Rows from block 5, named by matrix and row number. Rows with one number belong to one neuron. Each number is 128 + 24 x the weight over the matrix's rms, rounded and kept within 0 to 255. All counts start at 0.
# gate: first MLP gate (model.blocks.5.ff1.gate.weight, 768x192), inputs 0-63
# fc1: first MLP up (model.blocks.5.ff1.fc1.weight, 768x192), inputs 0-63
# fc2: first MLP down (model.blocks.5.ff1.fc2.weight, 192x768, transposed), outputs 0-63
gate.295 [132 128 129 128 129 127 128 125 128 128 127 186 128 128  67 138 157 125 128 128 128 146 160 128 128 128 144 128 128 135 117 161 128 126 127 130 128 129 128 112 128 135 199 127 129 128 128 125 118 128 127 120 134 128 124 105 128 127 122  80 128 126 140 128]
fc1.295 [128 127 130 115 130 141 122 130 130 131 128 157 127 123  95 140 127 129 129 124 126 128 175 134 128 129 131 131 127 128  93 164 161 128 128  83 128 122 135  90 129 110 148 128 128 127 136 128  55 128 137 127 214 128 141 127 128 128 128 128 136 130 121 131]
fc2.295 [128 128 129 127 142 128 151 128 139 128 156 128 126 128 136 146  99 108 128 128 128 128 128 128 132 128 135 128 134 128 123 128 128 128 128  65 128 128 128 118 128 128 128 107 128 128 124 128 128 119 128 128 218 126 128 114 133 128 128  69 187 128 128 128]
gate.302 [159 138 129 122 199 125  57 133 123 124  56 122  64 225 103 129 121 107  72 124 122 132 109  76 127 119 117 124  94 173 195 120 171 108 158 115  92 131  66 140 128 123 121 134 116 113 120 127 144 125 114 137 172 129 162 169 122 152 164 168 115 134 109 137]
fc1.302 [ 98 116 121 120  45 152 146 150 156 133 129 130 140 125 146 128 151 123 184 141 119 114 159 193 127 142 145 130 157  81  68 135 106 107 124 141  71 120 205 129 129 154 133 112 142 131 161 127  93 136 135 136  98 147 109 128 131  84 116 128 217 127 169 132]
fc2.302 [143 129 125 128 120 116 198 222 164 128 108 109 216 154 133 155 122 113 113 126 171 175 128 145 103 159 131 127 109 156 106 156  70 159 171 130 173 128 122 134 116 211  98 154 161 127 132 128 117 140 112 206  59 134 144 128 128 137 139  67 122 135 175 157]
gate.304 [108  55 214 208 107 249  77  38 243 158 102 114 103 154 124 235 132 127 144 133 150 171 255 251 138 105 129 216 175 125 157 113 127 125 152 134 121  34 108 209 133 156  30 119 138  61 138 171   0 145 118  40 106 135 183  63  67 131  72  84 118 129 117 191]
fc1.304 [166  43  53 136 127 118 114 133  95 127 187 168 182 166 171 117 129 142 158 129 146  71 255 184 135 123  97  21   0  80 137 219 131  63 129 159 206 255 198 122 148   0 114 165 193 169 155 196 122  97   0  89 131 146 122   0 117  80  82 219 236 121  94 122]
fc2.304 [ 62 129 180  64 120 115 117 163  85 166 116 134  30 212 107 186 122 231 181 205 146  12 112 169 115 179 108 137 111 178 122  89  36 150 128 172 126 126 130 197 152 142 146 154 172 200 132 123 151 170  46 186 111 159  85  41 138 106 121 116 140 150 115 137]
gate.310 [175 114  95 120 112 117 163 126 129 103 115 190 113 172 140 132 123 124  29  99  87 128 155 116 161 130  83 130  97  38  80 173 105 143 145 142 137 125 132  84 117 134 183 145  85 195 120 116  87 215  77 190 121  90 151  65 134 119 129 150 100 105 122 146]
fc1.310 [121  85 152 112 134 121 134 120 119 116 149 142 114 158 134 185  68  59 125 172 115 145 147 101 142 155  82  88 127  90 124 131  87 163 160 101 109 149 118 126 172 128 208 128 127 203 134 129 110 127  71 168 129 123 137 119 133  59 114 133 147  86 111 132]
fc2.310 [137  95 122 183 129 127 175 127  65 122 134 153 160 151  64 117 128 140  74 121 132 127 109 112 114 114  46 101  91  88 136 168 156 223 129 111  72 186 165 128  83  96 126 124  91 137  97 108 113 133 153 152 122 124 132 155 114 140 132  31 108 122  48 226]
gate.314 [116 158 128 131 120 161 128  95 148 116 126  87 137 121 128 168 104 109 147 143 121 125 130 174 139 122 127 120 112 110 145 159 122 132 159 137 108 109 127 153 200 106 157 133  75 122 148 133 125 154 123  84 103 120 128 125 130 140 155 153 178 128 128 128]
fc1.314 [129 129 116 133 128 130 121 112 178  65 129 131 138 124 181 205  88 131 146 119  92 123 138 163 114 128 130 127 134 132 162 175 119  95  99 136 101 122 127 156 177 124 195 143 126 102 126 131 132 127 130 113 118 112 136 140 129 130 137 142 157 124 129 131]
fc2.314 [124 190 132 122 128 127 136  75 119 123  86 126 172 174 131 127 169 184 130 156 128 127 134 178 150 155 122 150 114 130 128 129  60 112 128 156 134 129 164  88 127 107 118 151  85 129  80 162 154 133 167 124 138  13 125 144 133 115 127 132  95 129 126 117]
gate.315 [133 136  81 149 202 141  72 130 135 156 107 151 236 145 136 169 129 164 111 158 152 127 104 138 179  65 158 139 129 113  91 124  98 118 129 124 140 127  75 213 116 129 120 102 102 106 163 139 126 151 129 128 137 131 153 186 173  59 116 143 128 127 141 114]
fc1.315 [142 123 139 104  33 131 138 129 127 126 127 104  95 105 128 118 132 102 125 135  98 110 234 128  82 183 115 129 133 134 128 118 142 110 155 134  84 120 222  95 132 121 151 126 147 118 112  90 113 102 127 102 123 124 115 110  71 162 134  92 129 110 111 104]
fc2.315 [176 105 128  96 128 133 134  86  79 129 197 127  92 125 128 144 114 110 120 187 124 134 124 122 113  49  80  64 157 102 135 153 138 112 111 154 156 138 188  99 128 127 127 216 169 184 159 142  61 139  23 132 107 133  89 106  71 118 127  60 119 113  84  85]
gate.318 [117 107 130 133  67 100 128 102 140 134  84 137 139 126 140 152  93 136 143 166 108  38 207 118 141 110  74 118 114 189 133 125 164 107 120 101 143 136 172 103 134 131 181 112 153  92 142 121  94 124 128 139 128  28 255 101 183 130 170 125 172 153 156 128]
fc1.318 [126 131 126 173 136 128 124 153 124 124 127 197 120 160 109  93 154  84 116 126 122 137  84 134 140 129 146  54 154  70 169 150 138 126 196 255 122 111 108 158 130 100  67 153 140  94 132 123 138 121 112 128  70 185  51 154  71 165  66 102  94 118 129  71]
fc2.318 [128 113 129 143  94 123 132 128  81 105 100 170 129 118 170 129 105 112 119 254 146 127 122 141 132 130 133 149 127 127 171 142   0 129 154 192 143 126 138 147 131  97 120  93 117 148 128 114 202 130 107 141 175 125 216 146 195 190 122 132 168 133 128 130]
gate.320 [132 130 143 100 147 167 103 171 138 114 129  77 103 147 114 131 131 190 137  54 128 142 102 129 142 131 137 171 107 109  99 126 119 112 113 128 124 113 143 128 122 112 133 128 134 184 131 137 160 118 164  85  96 133 139 128 127  73 142 223 112 121 144 148]
fc1.320 [120 126 122 129  69 112 116  83 148 122 120 128 167 121 173 136 107  97 151 224 128  36 141  87 112 146  99  97 189 175 159  32 190 125 129 137 131 125  47 156 150 137 143 136 188  86 138 112 115 132 127 144 173  28 133 203 108 147  82 141 201 177 126 115]
fc2.320 [125 137 129  74 137 124 129 124  79 136 133 172 135 120 196 134 128  87 137 140  87 122 138 127 126 237 134 115 146 128 135  83 220  64 129 125 127  94 122 100 124 209 131 128 126  91 123 136 135 170 121 118 124 179 170 135 126 126 129 137  92 162  90 138]
gate.323 [ 71 235  95 116  71   4 136 142 144 208 171 127  90  96  97 145 208 103 168 133 154 110 141 128 214 127 119 157 128 194 213  99 133 133   0 145 137  99 162 126 196 154 139 133  16 100 129 135 125  88 117 124   0 209 122  28 109 124 165 196 169  59 147 128]
fc1.323 [124 152 126 131 105 113  64 166 173 152  99 172  81 120 134 186 135 136  58  87 198 194 126  80 216 156  93 111  47 193 115 165  52 148  68 165  82 169  81 160 134 157  92 131 134  76 117  89 129 146 128 130  66 171   0 124 115 213 140  72 141 197 140 115]
fc2.323 [102 103 115 157 120  90 120 168 183 134 142 128 113 137  42 138  61 108  62  20 113 167 129 118 125 117 133  87 104 115 121 127 122 149 184 143 118 139 176 126 139 169  85 127 150 139 167 117 142 128 134 133 129  63 132  97  61  58 126 213  52 136 119  90]
gate.325 [127 118 131 156 150 101 114 127 144 150 128 122  97 146 139 161 131 128 109  43 129 132 120 126  69  86 132 120 128 138 151 107 160 139 119 153   1  98 155 141 127 114  93 177 137 222 157  88   0 125 131 115 209 143 140 255 138 115 110 127 106 199 126 114]
fc1.325 [162 187  71  95 167 130 118 233  73 163 129 100 132 151  11 130 139 124 129 185  97  69  50  71 123 130 124  67   0 167  78 255 106 129 130 147  61 201  23 111 167   0 128 100 111 107 128 133 192 157 122 188 255 141  24  90 144 154 168 118  88  89 134 129]
fc2.325 [122  26 101 145 148  44 194 126 137 108 129 141 122 160 143 142 128  40 109 125 146 148  70 156 216 151 129 255 101 107 160 125 147 128 161 132 154  54  47  92 122 138  72  78  89  78 203 118 188  84 146 123 130 255 128 128 103 111 141 144 184 102 126 123]
gate.327 [135 131 130 136 158 137 127 126  87 122 112 114 157 127 123 108 125 150 151 193 131 129 127 124 169 128 128 159 166 105 155 125 100  90 130 118 148 127 101 131 163  83 125 107  96  54 124 174 136 131 120 131 168 140 128 119  89 196 128 152   0  97 128 132]
fc1.327 [128 146 127 122  94 108 130 143 106 115 146 127 127 126 128 148 186  73  85 115 129 117 123 136  58 152 114 113 112 113 123 161 189 138 119 161 118 126 139 133  98 193 121 172 137 123 129 131 119 133 134 136 126 128 160 111 185   7 158  78 139 141 122 128]
fc2.327 [110   0 109 112 142  84 111 180 127 112 120 123 123 128 118  94 142 152 163 130 144 140 140 121 113 151 167 135 124 149 128 124 136 104 131 138 208 128 110 126 123 170   0  95 135 203 174 139 126 193 143 124 105  79 140 122 204 125 135   6 156 137 120 166]
gate.333 [130  85 136 117 129 135 130 163 126 127 128 110 157 146 128 128  48 184 121 129 151 127 115 131 184 180 189 156 133 127 118 104 115 136  83 128 146 126 114 125 100  58  76 196 125 127 110 131 129 192 157 123 149  13 128 158 125 150 139 128  88 193 122 139]
fc1.333 [189 165 128 147 134  53 156 124 129 116 133 138 129 118 142 128 185 109 117 129 124  92 138 132 128  93 129 131 105 124 137 128 135  37 178 127 119  86 128  99 164 177 156 116 131 126 119 110 130  89 118 136 122 180 120 104 131 128 130 172 120  87 130 140]
fc2.333 [ 65 178 104 126 119 132 117 123  82 143 141 127 119 127 124 126 134 140 129 127 128 163 191 134 145 154 203 126 122 118 126 129 127   0 125 137 152 124 142 125 124 115 128  91 132 152 129 171 108 135  47 178 133 152 145 129 138  85  91 137 119 115 110  68]
gate.335 [134 187 118 125 155 127 163 140 111 130 136 129  28 155 233 149 103 132 165 139 121 148 101 114 132 127 123  56 114 152  21 153 147  92 126 127 154 128 128 144  55 125 162 122  54 124 154 121 123 113 130 127 161 123 138 142 168 129 117 147 118 128 152 129]
fc1.335 [145 172 130 113 139 119 125 139 121 126 122  56 122 163 155 102 116 133 186 162 113  94 117  50 155 110 129  81 128 136 130 135 132 109 130 159 134 133 115 147 108 192 156 122  94 125 208 108 141 142 137 128 128 116 126 151 154 131 113 140 126 137 153 114]
fc2.335 [126  70 126 132 147 130 134 142 128 157 121 147   0 150 163 180  89 180 123 123 143 131 129 129 130 182 127 131  88  91 127  87 145 156 140 168 121 163 181 119  78 132 107  62 112 115 133 132 126 106 134 129 135 125 127 186 211 225 165 127 120  78 126 155]
gate.336 [ 48 144 159 121 153 109 104 161 132 124 102 130 122 124 163 111 130 109 130 133 115 129 130 179 106 143 128 125 102 115 126 128  78 107 129 128 151 129 134 130 132 126  74 147 132 113 114 137 122 117  59 134 117  57 147 108 117 132 167 137 131 139 122 103]
fc1.336 [184 135 137 127  90 168  90 116 127 142 133 125  67 140 124 129 131 112 125 131 130 122 138  75 143 125 126 129 131 148 100 130 153 129 120 122 104 113 121 129 128 144 152  68  71 133 121 136 107 154 242 151 165 156 125 131 120 107 126 110 142 113 129 151]
fc2.336 [110 129 103 146  98 128 109 184 122 124 214 195 140 119 126 140 130  83 119 166 130 148 142 128 124 126 106  93 117 202 116 143 137 108 128 121 174 127 137 163 112 141 109 114 153 128 135 181 144 131 127 121 125  80 171 130 127 125 156  98 108  74 144 125]
gate.337 [117 107 100 139 161 132 120 122 117 150 140 133 123  71 125 108 171 156 117 125  32 128 151 138 123  78 122 142  83 121  75 137 201 141 115 130 133 145 210 137 217 122 155  17 162 187 128 123  98 126  64 151  29 121 166 141  64 192 147 170 152 121 127 125]
fc1.337 [120 110 116 143 163 158 135 141 141 135 132 141 126  86 132 119 161 128 109 143 117 143 182 149 133  35 166 119 130 134  99  53 164 137 115 133 156 157 137 139 128 128 132 101 150 144 124 110  99 105 111 123 110 115 153 131  87 161 126 140 119 122  94 154]
fc2.337 [134 160  80 100 157 111 133 112  89 131 155 126 136  81  97  94  97 147 135 121 106 157 149 102 127 116 123 103 121  58 134 105 117  59 120 158  43 138 136 144 199 126 163  29 138 124 255 127   6 130 144 144 105 111 123 153 101 139 102 135 108 126   0 148]
gate.338 [145 130 126 141 136 130 100 129 140 106 128 161  61 152 128 119 123 127 106 111 128 127 124 117 132 132  96 114 193 233 134 140 128 128 137 137  39 156 101   0 162 103 135 160 150 144 149 131 107 157 160 119 139 166 124 140 112 163 130 190 123  80 127  53]
fc1.338 [129 144 115 113 193 126 104  91 131 129 128 148  53 146 150 101 113 126 125 109 116 125  52 153 129 190  19  82 178 236 135 157 120 135 148 140 133 226  54   0 232 111 119 149 139 127 137 142  92 122 143  82 127 139 126 152 147 197 119 144 144 119 127 123]
fc2.338 [133 176 146 146 141 147 127 148 149 109 128 162 129 128 152 142 110 117 128  90  97 113  25 126 127 126 133 130 114 206 118 104 153 183 161 143  91 107 122   0 113 109 137  49 149 124 105 124 127 120 119  80 126 125 148 127 111 137  79 117 148 142 136  97]
gate.345 [128 128 128 128 128 128 128 128 128 128 128 128 128 109 128 128 128 128 128 128 128 128 128 128 128 128 128 128 128 128 129 128 128 135 128 128 127 128 128 128 128 128 128 128 128 128 128 128 128 128 128 128 128 128 128 128 128 128 128 128 128 128 128 128]
fc1.345 [128 128 128 128 128 128 128 128 128 128 128 128 128 128 128 128 128 128 128 128 128 128 128 128 128 128 128 128 128 128 128 128 128 128 128 128 128 128 128 128 128 128 128 128 128 128 128 128 128 128 128 128 128 128 128 128 128 128 128 128 128 128 128 128]
fc2.345 [128 128 128 128 128 128 128 128 128 128 128 128 128 128 128 128 128 128 128 128 128 128 128 128 128 128 128 128 128 128 128 128 128 128 128 128 128 128 128 128 128 128 128 128 128 128 128 128 128 128 128 128 141 128 128 128 128 128 128 128 128 128 128 128]